Rows from block 3 of the fusion encoder of a small model that answers yes/no questions on an image's attributes, named by matrix and row number. Rows with one number belong to one neuron. Each number is 128 + 32 x the weight over its row's rms, rounded and kept within 0 to 255. All counts start at 0.
After each neuron's rows are labels from the 100 texts, of 14976, where the neuron reaches its highest value: "tokens" is the input token at the peak. Only what is clearly more common there than usual is listed. The data: rendered made-up planets.
# fc1: MLP up (fusion_encoder.blocks.3.mlp.fc1.weight, 1024x256), inputs 128-191
# fc2: MLP down (fusion_encoder.blocks.3.mlp.fc2.weight, 256x1024, transposed), outputs 128-191

fc1.742 [127 152 166 161 157 165 103  63 137 148 172 127 133 139  66 123 139  78 123 141 117 125 176 119 133 171 166 137 127 145 124 124 133 142  94 160 118 101 136 171 137 108 143 128 119 133 131  60  55  90 103 146 128 143 159 148 111 124 155  91 103 105 131 114]
fc2.742 [147  97 153 131 148 155 148 204 135 130 102 163 118  94 115 100 102 134 201  75  77 132  81 136 140 128 105 137 133 110  94 184 117 121 204 123 153 149 108 108 121  84 130 180 128  58 138 162 158 111 152 146 166 162 121 134 140  79 204 123 150 143 171 104]
tokens: "moons"; "lava world"

fc1.482 [136 138  99 106  88 100 140 133 135 150 129 112 121 167  87 108 144 121  89 130   0 129 135 111 109 103 131 120  91 129 161  24 134 119 132 159 122  64 151 127 147 120 106 109 135 150 108 139 114 131 133 112  42 128 111 141 149 165 137 132 141 152 118 157]
fc2.482 [103 142 109 174 153 119  90 213 127 112 125 141 148  67 129 158 146  68 156 111 232 152 104 111 120 128 151 129 232 123 130 227 128 119 137 105 119 137 110 123  80 128 131 171 143 106 144 161  84 203 172 154 210 126 107  86 105  85 127 107 138 128 173 131]
tokens: "moons"; "rings"; "full"

fc1.503 [113 180  69  96 116 111 111 182 152 143  85 121 117 143 180 114  94 216 158 139 143 124  89 138 132 107 134 154 101  96 120 100 165 161 170 111 146 121 118 101 117 154 159 121 116 112 117 134 183 118 150 105 118 131 115 112 150  96 134  98 155 128 160 107]
fc2.503 [125  33  90 128 115  85 132  91 127 133 168 106 116 139  87 126 173 108 144 122 199 134 154 106 131 146 122 157  98 147 132 150 118 130 106  99 106  96 121 157 140 151  82  69 124 149 173 124  91 166  94  92 145 131 112 130 160 132 115 116 108 139 116 134]
tokens: "cloud-covered world"; "banded gas giant"; "cracked ice world"

fc1.213 [106 131 141 136 110 188  81  81 100  91 142 128 113 158 102 102  98 196  68 143 108 113 163 109 153 115 114  99 122 121  84 123 127  65 175 119 117 120 112  70 146 119 136  74 138 114 141 108 110 154 158 128 111  92 114  96 129 129 141 108 101  97 195 122]
fc2.213 [167 148 191 116 162 142 147 127 157 175 139 139 110 108 126 129 121 146 157 123 131 134  86 139 152 125 115 106 126 120 118 190 132 130 138 139 117 156 162 153 102 128  97 127 148  92 108 117 182 111 163 164 192 147 150 192  96  87 136 123 153 149  87  81]
tokens: "rings"; "full"

fc1.702 [115 149  97  68 114 117 123 151 165 103  96 132 110 185 157 126  74 158  99 101 128 153 109 196 151 117 154 131 134 123 124 138 128  72 154 131 103 121  98  82 116 147  60 150 131  93 135 220 148 131 132 108 151 133 107 177 139 123 150  77 171 142 134  96]
fc2.702 [ 84  59 100 113 125  84 126  90 148 129 148 181 120  81  64 152 163  79 120 140  86 147  86 105 128 121 161 140  95 160 123 160 129 150 173 123  90 114 155 143 122 164  88  99 104 177 125 121 113 156 169 116 177 112  84 141 154 137 111 117 113 139 115 126]
tokens: "cloud-covered world"

fc1.217 [138  91 142 125 107 157 121  98 172  67 102 116 110 122 105 123  77 114 137 125 149 103 143 116 137 101  38  97 129 136 127 139 136 114 159  88 160 146 172 114 153 150 131  56 118 129 101 104  94 105  68 133 100 122 181  94 105 130 170  98 128 115 127 134]
fc2.217 [136  63  75 147 111 142 135 142  94 151 151 116 137 184 129 124 174 106 140 128 155 124 127 132 150 132 149 150 105 132 125 160 112 134  55 140 142 130 119 156 137 125 117 107 146 163 159 129 158 241 175 157  81 166 129  95 175 108 109 156  89 161  91 134]
tokens: "full"; "rings"; "gibbous"

fc1.71 [131 155 151  86 167 156 168  86 134 136 145 133 123 155  66  93 137 175 185 130 153  93 144 160 170 113 117 121  78 125  75 115 115 139 144 128 135  62 153 132  63 108 121 149 123 140 109  79  70  10 126 140 154 110 140 131 131  89 144  71 101 116 107 157]
fc2.71 [150 149  20 136  89 120 124 175 119 120 157 136  89 154 127 152 139 129  94 122 140 124 145 125 121 141 108 108  99 140 166 162 131 126 123 148 130 169  97 152 169 122 117  89 155 162 107 116 187 238  78 122 154 118 144 101 111 123 125 119 158 129  97 155]
tokens: "ocean world"; "cracked ice world"

fc1.147 [ 51 170 158 151 149 166 138  53 148  96 112  90 153 136  84  96 144 130 130  94  95 106 145 115 151 125 154 139 159 107 159 138 136 110 126 141  65 107 144 159 111 118 179 147 107 114 137  65  90 125 168 152 114 129 132 169  59 138 122 178  55 118 154 183]
fc2.147 [149 132 169 141 157 172 129 176 144 141 112 139 149  81 125 144  94 148 155 113   8 126  83 132 137 120 119 105 101 114  57  90 129 148 110 115 129 163  67  98 116 114 125 180 136  79 123  79 110 113 108 161 116 112 184 129 113  99 126 126 153 108 141  80]
tokens: "rings"; "glowing rim"

fc1.78 [157 145  59 104 101 133 117 179  96  86 105 119 131 170 146 149 144 149  87 159  43 161 135 112 159 134 140 130 145 154 160  60 107  82 145 136 111  71 173  88  92  64 148 114  76 132  90 177 135 130 185 107  62 166 131 144 164 187 152 157 160 169  63 184]
fc2.78 [ 93 154 125 151 159 153 130 119 176 155 114 101 131  26  92 139 118 132 138  90  38  85 131 126 143 108 150 116 134 121  76  86 117 141  95  96 109 150  71 153 129 181 144 189 124 122 133  85 122 103  53 111 136  56 143 108  84  76 146 106 142  75 135  89]
tokens: "rings"; "glowing rim"

fc1.184 [ 86 116 122 136 158 166 136 114 152  93 156 145 151 155 107  81 102 161  91  83 152 105 156 105 169 107  84 118  84 127 143 117 124 142 137  63 121  86 136  78 141 159 165 147  53 107 142 140 128 157  81 155 133 135 147 159  81 112 145 205 143 139 115 148]
fc2.184 [192 204 134 148 101 115 132 133 109 115  85  87  91  83 157 131 115  97 183 145 141 118 102 169 103 138 125  98 164 149  89 147 134 149 141 155 131 147 127 134  90 127  73  82 150 112 145 196 146 189 173 117 139 154 134 173 154 125 124 142 146  87  88 112]
tokens: "cloud-covered world"; "gibbous"

fc1.320 [147 161  64 120 106 103 134 157 130 115  78 113 126 154 141 121 119 173  75 149  27 156 143 109 120 100 128 121  88 111 166  33 147 121 139 136 111  56 167 134 176 158 139 129 108 161  99 111 125 166  96 109  48 123 127 140 177 149  94 124 159 129 106 152]
fc2.320 [115 115  95 153 124 122 139 123 179 143 162 111 168 122 111 122 170  73 117 130  59 134  67 114 133 115  97  89 123 100 116 153 132 121 187 115 115 173 126 117 132 144  76 130 141 137  77 106 119 120 173 143 158 163 112  76 104  66 165  66 126 103 123  85]
tokens: "gibbous"; "full"

fc1.86 [102 112  83 123 130 157 163 133 184  53 182 117 152 141 157 148 113 199 115 157 125 119 178 182 110 109 171 140 173 123 116  91 129 135 106 138 162  92 116 101 210 101 154 120 122 165  81 137  71 127  83 148 136 147 129  73 163 114  90 156 111 144 145 138]
fc2.86 [143  77 150 116 139 114 133 135 128 186 114 137  70  99 166 112 167 137 121  95 155 121  79 149 138 168 116 139 123 143 159 187 151 118 102 152 149 171 111 133 100 173  90 105 173  80 137 138  96 178 153 134 145 104 119 119  99  97 153 126 138 102 142 109]
tokens: "rings"

fc1.533 [111 123 135 167 111 132  76 157 164 149  84 110 217 112 116 125  98  92 109 111 106  81 160 148 200 101 124  94 135 155 102 125 112 107 121 162 122 163  75 176 139 118 132 137  81 162 142 157 125 159  86  87  98 152 115 123 152 137 128  96  95 171 190 172]
fc2.533 [129  89 176  82 133 169 146 130 200 158 181 147 123 140 195 129 134  85 190 115 131 154 132 142 159  86 149 164 109 128  78  83 116 104 118  95 167 168 123 111 151 107 153 129 150 187 149 116 119 122 167 169 168 131 139 130  98  96 104 182  87 114 152 135]
tokens: "rings"; "moons"

fc1.557 [130  84  96 100 198 122 135  49 173 139  97 129 130  92 148 137  68 124  89 122  88 110 104  71 152 170  97 114 128 143  96 138 111  91 169 141 130  97  90  60  73 204 131 150 129 145 143 104 128 138  99 132 147 150 174 116  85 149 135  98 153 194 112 107]
fc2.557 [122  61  58 187 114 153 148 166 103 147 152 171  72 125 126 146 160 139  91 133 143 122 144 101 104 144 131 184 103 111 110 151 130 102 124 141 105 116 146 192 186 121 125 108 127 148 152 110 150 186 160 126 116 168 161  53 134 178 105 148 144 144 119 133]
tokens: "glowing rim"; "gibbous"

fc1.610 [124 105 115 141 121  61 146 154 115 171  68 161 142 106 135 123 187 159 132  53 149 130 142 112 128 165  82 150 216 173  98 122 125 173  74 122 180 177  92 129 115 189 158 152 107  78 135 103 137  96  63 151  98 200 124 129 111 164 110  96  74 103 119 168]
fc2.610 [ 99 198  88 147 102  79 125  59 100 122 155 104  54 158 109 158 140  87 191 185  95 141 116 174 110 107 167 149 211 106 127 152 138 126 139 111 145  72 137  67 142 145  16 189  94  79 103 125 157 130 126  91 120 108  91 190 126  91 133  75  91 185 119 163]
tokens: "cloud-covered world"

fc1.376 [144 209  72 111 117 111 120 160 132 131  71 106 126 145 137 118 132 173  82 171  43 146 152 119 126 109 142 127  64 132 157  31 146 111 137 138  99  66 161 121 173 157 140 115 109 135  94 110 150 143  80  86  44 127 110 147 156 163  77 136 152 142 125 163]
fc2.376 [108  83 114 155 141 147 136 160 140 149 154  84 166 138 124 111 139 118 142  70  34 126 102 123 140  98  76  35 143 123 114  99 127 129 184  89 116 151 104 112 122 162 121 147 110 133 104 182 124  93 130 123 105 112 151  73  88  72 128  84 114  94 128  90]
tokens: "gibbous"; "full"

fc1.256 [136 192  71 114 102  98 139 158 157 118  87 133 112 148 136 101 153 174  87 163  46 139 150 108 123 100 131 129  98 132 161  20 119 114 159 136 101  55 169 116 191 154 128 131 112 148  97 110 153 141  81  95  62 108  91 148 151 166  98 133 167 138 123 170]
fc2.256 [142  79  97 120 129 118 151 143 170 133 173  73 179 179 118 111 107 114 104  95  56 119  84 137 137 117 101 112 158 128 119 134 152 127 154 132 111 173  82 104 110 131 125 116 136 128  84 112 156 142 156  92 152 164 133  67 123  79 149  68 152 111 146 106]
tokens: "gibbous"; "half lit"

fc1.439 [135  99 130 133  90 150 110 173 157  92 129 105 215  91  72 117  86 145 121  80 112  42 122  76 139  98  96  91 153 125 123  84 167 141 155 111 109 120 111  40 104 153 123 170 123 104 131  92  96 144  47 143 105 191 150 124 166 152 111 117 111 161 106 146]
fc2.439 [ 97  80 156 132 155 145 122 138 123 172 157 136  64 124 151 153 147  97 120 130 129 105  94 133 148 120 104 186  89 112  91 119 122 137 127 134 128 137 140 141  75 139 108 133 153 101 186 107 163 181 179 195 129 104  84 138  81 122 132 136 108 135 173 112]
tokens: "polar caps"

fc1.405 [105  98  94 163 132 134 111 131 188  90  97 156  72 140 100 123 167  98 179 128 167 153  97 163 131 133 106 129 135 156 131 104 131 144 119 126 141 156  25 137 135 132  80 142 116 153 157 136  83 126 179 129 147 158 167  86 152 110 166 141 147 101 133 128]
fc2.405 [118 129 177 135 119 159 106  91 107 163 101 152 124 131 152 139 129 127 153 151 154  95 155 136 113 143 160 125 143 176  69 107 106 136 133 142  96  93 100 118  83 108 133 108 152 146  81  39 183 167 110 160 163 193 157 121 111 145 149 137 152 133 144 128]
tokens: "rings"; "lava world"

fc1.42 [138 110 117  82 119 115 149 144 141 146 146  98  85 178 108  81 108 164 118 137 104 175 118 120 143 116  85  91 123 115 177  97 132 102 179 116 120 161 141  24  75 188 178 136 130  99 118 127 154 112 176  93 140 148 154 130 113 145 165  89 161 144 156  87]
fc2.42 [109 101  48 110  90 126 117 146  84 113 130 159  78 113 151 141 128 152  96 155 107 121 167 125 109 150 147 115 108 166 133 116 166 117 124 129 130 102 102 165 128 168 146  88 112 177 140 196 115 171 108 140 104 112 122  99 171 164 141 131 132 123 106 189]
tokens: "lava world"; "ocean world"

fc1.396 [148 159 178 136  94 119 128  76 122 144 112 153 151  97 109 145 119 120 169  82 127 144 136 154  92 134 160  97  71 103 101 102 133 201 141 112 159 108 146 168 117 145 138 130  51 158 109 104 181  92 103 139 156 124 144 123 175  66 128 164 159 123 101  77]
fc2.396 [160 158   0 145 111 117 123 193  90 139 148 118 101 197 121 106 118 178  73 109 162 115 165 120  87 143 123 125 186 136 154 177 157 102 107 121 125  89 154 149 144  98  98 115 131  99 118 168 160 178  94 117 109 124 166 141 117 191 125 106 173 110 148 138]
tokens: "ocean world"; "desert world"; "lava world"

fc1.385 [133 137 109 118  79 163 143  51 147 153 135 130 162 152 142 164  50 234 139 123 118  93 188 125 130 186 154 111  96 151 108 130  80 106 172 116 115 131 156 124 143 115 182 134 142 153 133 125  96  92  88 117 141 102 161 143 140 126 146 105 155  51 109  73]
fc2.385 [137 121 111 128 117  91  85 141 166  89 128 122  63 172 110 120 188 126  70 110 130 159  85 138 161 126  99 126 104 140 120 139 135 124 155 152 136 147 117 106  74 106  49 119 137 130 130 159 170 224 144 136 162 170 148 105  80 110 133 122  75 152 100 172]
tokens: "lava world"; "full"

fc1.296 [175 149 186 114 134 111 151 112 190 163  91 125  82 119 148 123 145 163 133 120 114 108  72 131 158 132 120  58 147 146 134 165 146 112 126 102 146 116 108  71 101 168 150 120 113  78 163  73 123  88 179  90 108  97 130 186 159 138 170 146  84 127 129 106]
fc2.296 [124 130  19 165  78 124 105 209 109 130 151 112 126 178 121 155 114 133  57 165 137 137 129 113 111 115 136 168 124 106 179 167 107 125  87 124  96 122 129 148 181 140  97 117 148 158 146 183 163 240 106 128 120 151 143 119 106 174 137 124 145 136  90 143]
tokens: "ocean world"; "cracked ice world"

fc1.275 [ 88 175 185 135 136 121 100  95 193  67 112 143 185 147  95 114  72 110 162 127  64 116  95 134 178 118 189 111 152 139 141  95 132 132 246 147 107  57 161  78 135  77  98 122 145 148 135  53 141 161 156 120 109 128  76 134 157 158 127 104  99 134 149 114]
fc2.275 [ 96 122  65 126 204 195 174 183 125 143 109 162  81  60 141 118 131 131 144 139  46 142 115 137 121  93 120 146 119 113  92 111 119 139 121  93 117 137  92 128 130 179 163 148 108  79 113 137 165 101 135 137 125 128 110 139 135 116 127 146 138 113 164  82]
tokens: "glowing rim"

fc1.729 [137 115 143 142 178 148 120 154 184  83 161 135  98 137 153 130 125 156 110 114 111 155 129 159 133 145 150  92 101 149 154 120 111 149 174  61  96 156 159 113 122 180  58  97 147 151 135 147 139  61 130 144  96 117 148 166 145 164 138  90 104 181  75  98]
fc2.729 [136 107  69 145  97 125 109 167 152 147 113 126 128 138 140 111 154 151 119 148 118  61 136 120 152 137  63 165 135 133 125 145 120 100 105 130  77  99 115 110 135  64 132 139 156 155 105 173  59 255 137  89  86 141 149  87 182 112 135 148 126 125  83 129]
tokens: "cracked ice world"; "moons"

fc1.129 [144 142 162 136  90 113 176  29 172 195 122 127 110 123 139 130 148 127 187 130 113 116 144 113 145 148 149 143 123 128  92 108 120 100  57 107  97 127 129 105 114 158 170  94 153 117 149 152 143  92  91 138 130 157 156 202 154 101 121 114 208 116 187 121]
fc2.129 [142 164  43 145 106  91  96 222 137 124 163 124 117 119  97 134 117 110 141 132  83 104 151 106 176  90 127 202 144  98 135 156  89 116 124 191 126 142 182 136 155  97  95  97 164 101  96 159 107 178 111  90  80 166 185 100 120 130 147 141 101 144  81 106]
tokens: "cracked ice world"; "cratered rock"

fc1.390 [113 165  80 112 140 125 145 150 133 112 126 167 139 142 127 152 163 151  73 179  41 153 147 121 124 136 162 155 106 142 155  70 102  98 147 133 117  71 151 150 198 158 168 155 136 138  97 140 121 115 121 103  78  73  96 112 121 167  48 179 141 146 137 201]
fc2.390 [135  98 191 139 137 155 150 100 164 123 170 106 164 123 111 127  95 131 167 103   0 120  80 134 140 101 123  92 146 112  82  97 109 145 176 127 137 150 106  98  79 121  85 151 152 104 156  54 119 125 159 165  79 140 153 112 127  82 151  92 136 112 138 101]
tokens: "gibbous"; "half lit"

fc1.591 [115 160 125 115  70 144 150 136 216 117 114 128 173 153 138 147  92 203 132 141  85 155  98 119 112  63 106 135 130 137 134 135 160 149 135  95 103  77 117 100  94 178 135  94 109 120  76 149 150 148 164 112 138 120 132 103 135 102 106 110 107 123 133 137]
fc2.591 [ 79  32  66 123 115  97 106 160 135 157 136 100  91 154 107 133 203 108 123 135 160 121 148 123 134 122 168 173 123 158 125 140 118 114  96 168 130  85 137 138 159 135 119  69 163 142 192 140 104 195 114 129 101 157 127  92 124 116 117 143 140 145 124 118]
tokens: "cloud-covered world"; "banded gas giant"; "cracked ice world"

fc1.306 [114 160 135 142 127 143 131 133 148 140 152 150 158 158 127 119 139 123 101 118  89 129 146 106 147 115  69 140 130 204 192 149 134 120 118 166 115 158 116 134 113  93 159 129 201  90 130  87 190 120 116 166 158 113 158 151 151 119 114 107 127 196 146  68]
fc2.306 [113 169 109 126 106 132 141 118 126 151 153 151 131  86 191 139 108 141 103 148 107  76 124 116 117 121 103 148 150 173 148 116 122 125 136 119 135 105 125 175 163  85 147 127 151 135 158  71  95 176  41  81 140 168 180 133 123 132 148 110 172 134 109 125]
tokens: "cracked ice world"; "cratered rock"

fc1.424 [105 149 129 110 137 121 162  67 126 132  93 155 129 184 134 144  44 191 145 130 101 108 108 134 156 190 138 141 103 164 149 139 143 144 142 138  95 129  83 137 118  98 108 116 150 142 114 194 129  88  69 102 113 169  85 134 158 132 142 113 126 143  92 126]
fc2.424 [ 58  86 102 122 137 103  93 152 182 145 115 111 119 130 129 139 176 133  88 136 118 141  83 151 145 153 127 162 123 115 128 156 129 112 160 124 134 137 124 137  96 145 138 157 134 115 137  76 186 194 190 122 146 164 109 114 114 151 125 189 117 118 127 123]
tokens: "glowing rim"; "banded gas giant"

fc1.365 [ 96 158 117 169 113  88 135 101 139  64 162 156 191 136 108 134 114 105 115 176 112 151 160 131 167  92 202 125 103 166 127 188  97 148 139 136 139 169 152 118 112  91 139 145 117 105 167 186 206 148 176 104 105 100 153 153 115  89 110 163 142 121 123 173]
fc2.365 [100 138 133 139 163 125 125 124 105 145  39 129  98 153 186  93  47 134  91 136 108 109 107 130 137 146 122 156 131 114 133 102 155 175 133 169 185 127 121 131 107 150 151 110 113 127  98 167 127 105 138  96 213  94  86 132 146 123 147 169 130 149 132 123]
tokens: "lava world"; "ocean world"; "desert world"

fc1.312 [151 131 142 102 163 118 140 123 152 105 139  67 128 146 162 119  86 161 154  75 100 107 110  79 105 101  98 187 108 136 138 149 137 151 175 148 180 176 118  58 126 164  74 130 134  97  88 111 123  89 133  98 125  95 148 121 223  79 111  91 132  92 116  95]
fc2.312 [ 74  99  80  99  77  96 159 196 138 174 124 136 120 155 114 179 166 140  95 121 138  98 149 168 116 152 154 148 121  58 143 137 146 116 135 137  83 125  95 141 111 177 123  97 115 149 146 149  96 223  78  93  78 173 126  88 120 162 125 116 128 173 126  75]
tokens: "ocean world"; "lava world"

fc1.570 [155  92 145  84 108 116  99 125  91  75 149  99 139 141  73 129 138 165 148 171 105 142  74  54 184 125 141 112 189 133 153 140 132 108 180 160 147 120 157 106 115  62  60 107 167 152 137  80  87 166 135 191 128 145 105 114  93 123 110 146 131  82  87  97]
fc2.570 [107 125  99 147 159 107 173 126 139 119 124 141  83 144 106  93 188 150 120 130 135 117 145 133 122 136  87 167 127 102 128 121 131 110  99 159 143 114 136 157 122 125 184 197 103 115  88  73 210 111 125 103 117 125  89  91  75 183 138 119 100 100 147 143]
tokens: "glowing rim"

fc1.340 [125 170  90  87 128  93  96 147  95  83 105 129 169 164 149 100 130 173  98 164  48 174 149 145 107  97 125 150  88 101 148  60 169  81 117 139 108  53 113  99 134 157 147 140 112 127 102 126 116 181  89 124  39 104 148 181 151 171 118 121 111 126 108 167]
fc2.340 [112  94 154 115 150 149 161 119 151 162 162 115 143  65 128 132 136 105 153 118  13 106 102 135 142 131 127 118 144 130 129  98 120 149 162 106 120 166 125 129 127 112 151 109 148 131 143 117 153 100 199 140  90 166 122 131 141 118 156  85 102  94 150 101]
tokens: "full"; "gibbous"

fc1.411 [162  92 107 123 114  90 164 162 120  72 123 119 121 142 189 117 105 178 117 131  64  91 126 175 103 115 131 114 104 138 184 170 145 143 124 110 151 137  90 116 138 144 136  97 117 141 146 161 116 182 177  87  93 124 125 154 170  72 157 104 117 164 140 139]
fc2.411 [ 76  51  13 139 107 108  99 171 132 135 156 127 134 171  98 125 174 151 118 119 142 127 114 156 128 153 118 159 109 116 135 146 130 113 106 124 113 105 119 156 136 137 115  86 125 138 149 142 115 202 144 150 129 129 134  84 127 110  68 153 126 151 127 136]
tokens: "lava world"; "ocean world"

fc1.427 [137 108 115 167 143 108 106 145 184  52 164  64 149 142 123 151 116 145  59  75  77 126 164 158 110 140 139  62  92 135  89 127 119 123 116  66 191 107  98 160 125 167 144  85 110 182 105 121 168 110  92  90 231 150 127 102 139  96  91 162 151  75 123 161]
fc2.427 [105 172 153 128 132  89 124 112  99 110 117  88 120 131  86 130 156  77 137 105 132 169 193 159 140 172 173 125 127 101 111 127 144 150  86 130 106 168 154 143  90 126  81 147 178 130 150 175  54 121 150 160 170 127  73 214 139 152  75 103 138 175 141 153]
tokens: "ocean world"; "lava world"

fc1.441 [148 103 106 125 160  71  76  90 192 133 114 159 130 159 132 122 101 138 140 155 164 117 160 106 150  93 171  96 104 135  68 141 105 117 104 125 102 124 123 215 107 108 156 121 165 159  94 171 147 124 105 139  81 118 122 153 107  82 114 148 125  65 148 125]
fc2.441 [135 122  73 173  69 138 131 185  53 130 109 120 104  99 175 159 128  86 136 152  99 112 104 117 114 119 136 139 160 114 136 143 127 124 151 131 105 117 143  98 148  88  97 125 114 126 107 202 214 162 207  96 161 152 114 133 151  95 141 103 117 143 124 124]
tokens: "cloud-covered world"; "lava world"; "desert world"

fc1.174 [101 141  98  91 134 156 183 124  64 148 117 148  79 178  99 155  91 148 137  89 176  63 131 160  97  60 149 111  67 192 122 161 128 146 125 122 113 122 117 116 215  84 134 142 148 110 109 122 127 127 125 139  83  66 138 170 136  47 100 120  93 161 196 143]
fc2.174 [ 93 156 142 132  82 133  66  68 183 137 123  95 134  99  47 126 140 125 133 123 170 119 104  98 120 114 155 163  92 109 107 151 111 123 121 102 120 162 160 150 105 110  62  68 164 106 130 175 156 254 155 153 181 140 158 120 100 139 120 154 110 156  33 105]
tokens: "full"; "cracked ice world"

fc1.272 [ 82 122  91 133 164 108 113 127 111 107 105 140 228 116 129 174  27 165 115  97 109 129 152 129 157 106 130 141 130 162 150 139 135 121 190 148 113 110 153 208 161 119 133  85 151 112 108 118  86 107  97 134 109  89 158  99 161 172 197 129 106 142 151 129]
fc2.272 [102 175  90 128 127 112 114 175 111 138 148 112  35 136 137 121 132 137 123 138 104  94  70 136 106 110 106 119 139 125 143 158 146 108 170 115 136 162 136  90 133 110  88 121 125 151 112 138 200 145 216  82 146 155  92 105 131 134 152  92 135 123  95 115]
tokens: "full"; "polar caps"; "gibbous"

fc1.114 [122 168 104  89 108 103 110 178 132 106 104 143 108 146 140 114 121 169  83 173  48 134 170 166 104  91 116 140  95  97 131  24 154 101 109 153  83  81 142  67 170 149 179 134  99 159 134 124 134 155  97 119  81 102 139 145 142 159  93 108 146 144 135 127]
fc2.114 [119  54 148 121 169 152 153 132 140 149 166 135 160  70 135 137 150 106 151 109   3 117  96 132 137 119 130 116 127 117 116  98 128 146 188 121 138 154 121 129 116 132 120 134 128 126 133 149 159  84 152 119 100 144 122 127 125 117 131 109 141 126 157  98]
tokens: "full"; "gibbous"

fc1.117 [113 170  85 110 129 192 140 189 143 102  62 132 119 109 133 163 144 121 149 156 108 152 143 102 144 126 118 120 114 149 186  52 153 185 144 194 134 101  70  95 141 170 123 124 115 125 114 176 148 129  78 106  94 143 107  93 186  89 135  89 116  79 108 112]
fc2.117 [119  79 128 119  85  96 171 118 130 146 155  71 102 174 106 124 150  98 104 163 153 137 143  86 146 197 117 184 115 149 116 108 109 142 115 139 111  82 171 151 166 143  86  72 131 121 147 115 111 181  53  91 123 146  73 111 195 102 157 102  89 138 125 137]
tokens: "cloud-covered world"; "banded gas giant"; "cracked ice world"

fc1.608 [114  93 159 155 101 119 142 101  64  72  93  91 191 138  89  83 159 106 157  84 112 154  94 108 121 136 126 142 111  95 138 152 100 137 115  99 147 146 177  71 123  80  55 170  65 132 153 139 100 152 119 173 102 178  99 125 144  72 113  50 145 107 127 125]
fc2.608 [142 116 106 156 122  89 134  78 120 112 168 135  87  89 167  76 134 150 117 142 104 150 147 148 109 196  96 169 162 122 168 144 139 115 104 142 105 110  80 134 117 148 142 132 119 141 118  87 165  99  83 116 112  89 150  90  97 159 102  84 114 120 165 148]
tokens: "ocean world"

fc1.121 [157 130 126  98 141 179  96  75 126 170  68 132 185 158  76 142 229  92 102  71 150  98  95 149 109 108 168 171  88  59 104 127 117 125 143  87 211 111 128  74 167  85 129 157 133 149 142 113 124 145 179 197 120  94 148 153 176  78 159 138 130 109 140 147]
fc2.121 [139 106  40 147 135  81 161 168 104 117 113 126  71 102 125 128 165 146  69 185 157 133 179 127 150 114 151 159 133 106 178 132 106 108 104 113  68 118 122 108 117 160 152 143 107 132 117  34 255 170 109 132 132 111 146  75  75 152 115 121 144 118 139 160]
tokens: "ocean world"

fc1.490 [ 66 151  84 146 104 112 110  89 172  60 142 186  93 148 146 126 137 167  95 136 166 189 119 211 124 182 171 101  61 146  90 114 165 118 174 105  80 151 146 120 108 181 130 171 126 163 137 138 115 118 144 160 150  83 106 176  78 132 152  97  82 130 138 118]
fc2.490 [195 161 155 158  84 144  79 118 123 142 114 159 100 114 166  80 152  96 110 111 101 174 159  92 125 150 198 104 146  95 126 105 138 108 133 137 138 143 153  87 139 142 116 102 127 133  72 164 107 154 114  86 129 141 140 151 105 130 181 119 134 108 104 139]
tokens: "lava world"; "ocean world"; "desert world"

fc1.633 [127 193 205 143 121 148 102 124 143  93 164 152 198 142 118 151 147 192 120 126 122 135 114  97 162 109 188  80 104 122 139 100 142 137 180 111 148 123 159 162 119 164 128  86 104 122  50 150  68 173  97 182 123 127  68 129 150 131 140 141  75 139 140 124]
fc2.633 [ 92 100  95  93 153 124 140 198 158 141 139 140  26 130 135 101 166 114 146 127 132 133 126 130 114 102 107 187 118 129 150 127 133 135 142 139 150 156 141  95 115 108  98 139 152 113 151 160 152 209 181 112 124 144  84 105  91  86 137 111 132 158 131 100]
tokens: "polar caps"; "cratered rock"

fc1.276 [108 182 141 115 130 146 101  66 139 166 139 153 185 116  51 152  83 184 117 150 128  84  81 191 145 104 142 119 122 102 147 140 140 131 164 138 148 100 137 135  70  89  73 107 117 185 126 135 110 103 143 150  90 135 190 154 103 166 162  86 127 104  97 164]
fc2.276 [103  69  71 157 134 119 132 136 102 133  99 133  79 136 160 150 199 123 134 120 185 129 126 148 157 138 137 155  85 116 148 115 159 120 123 135  98 105 108 122 145 109 156 153 144 100 122  84 224 217  98 162 139 139 158 102 160  96 130 129 123 103 149 117]
tokens: "glowing rim"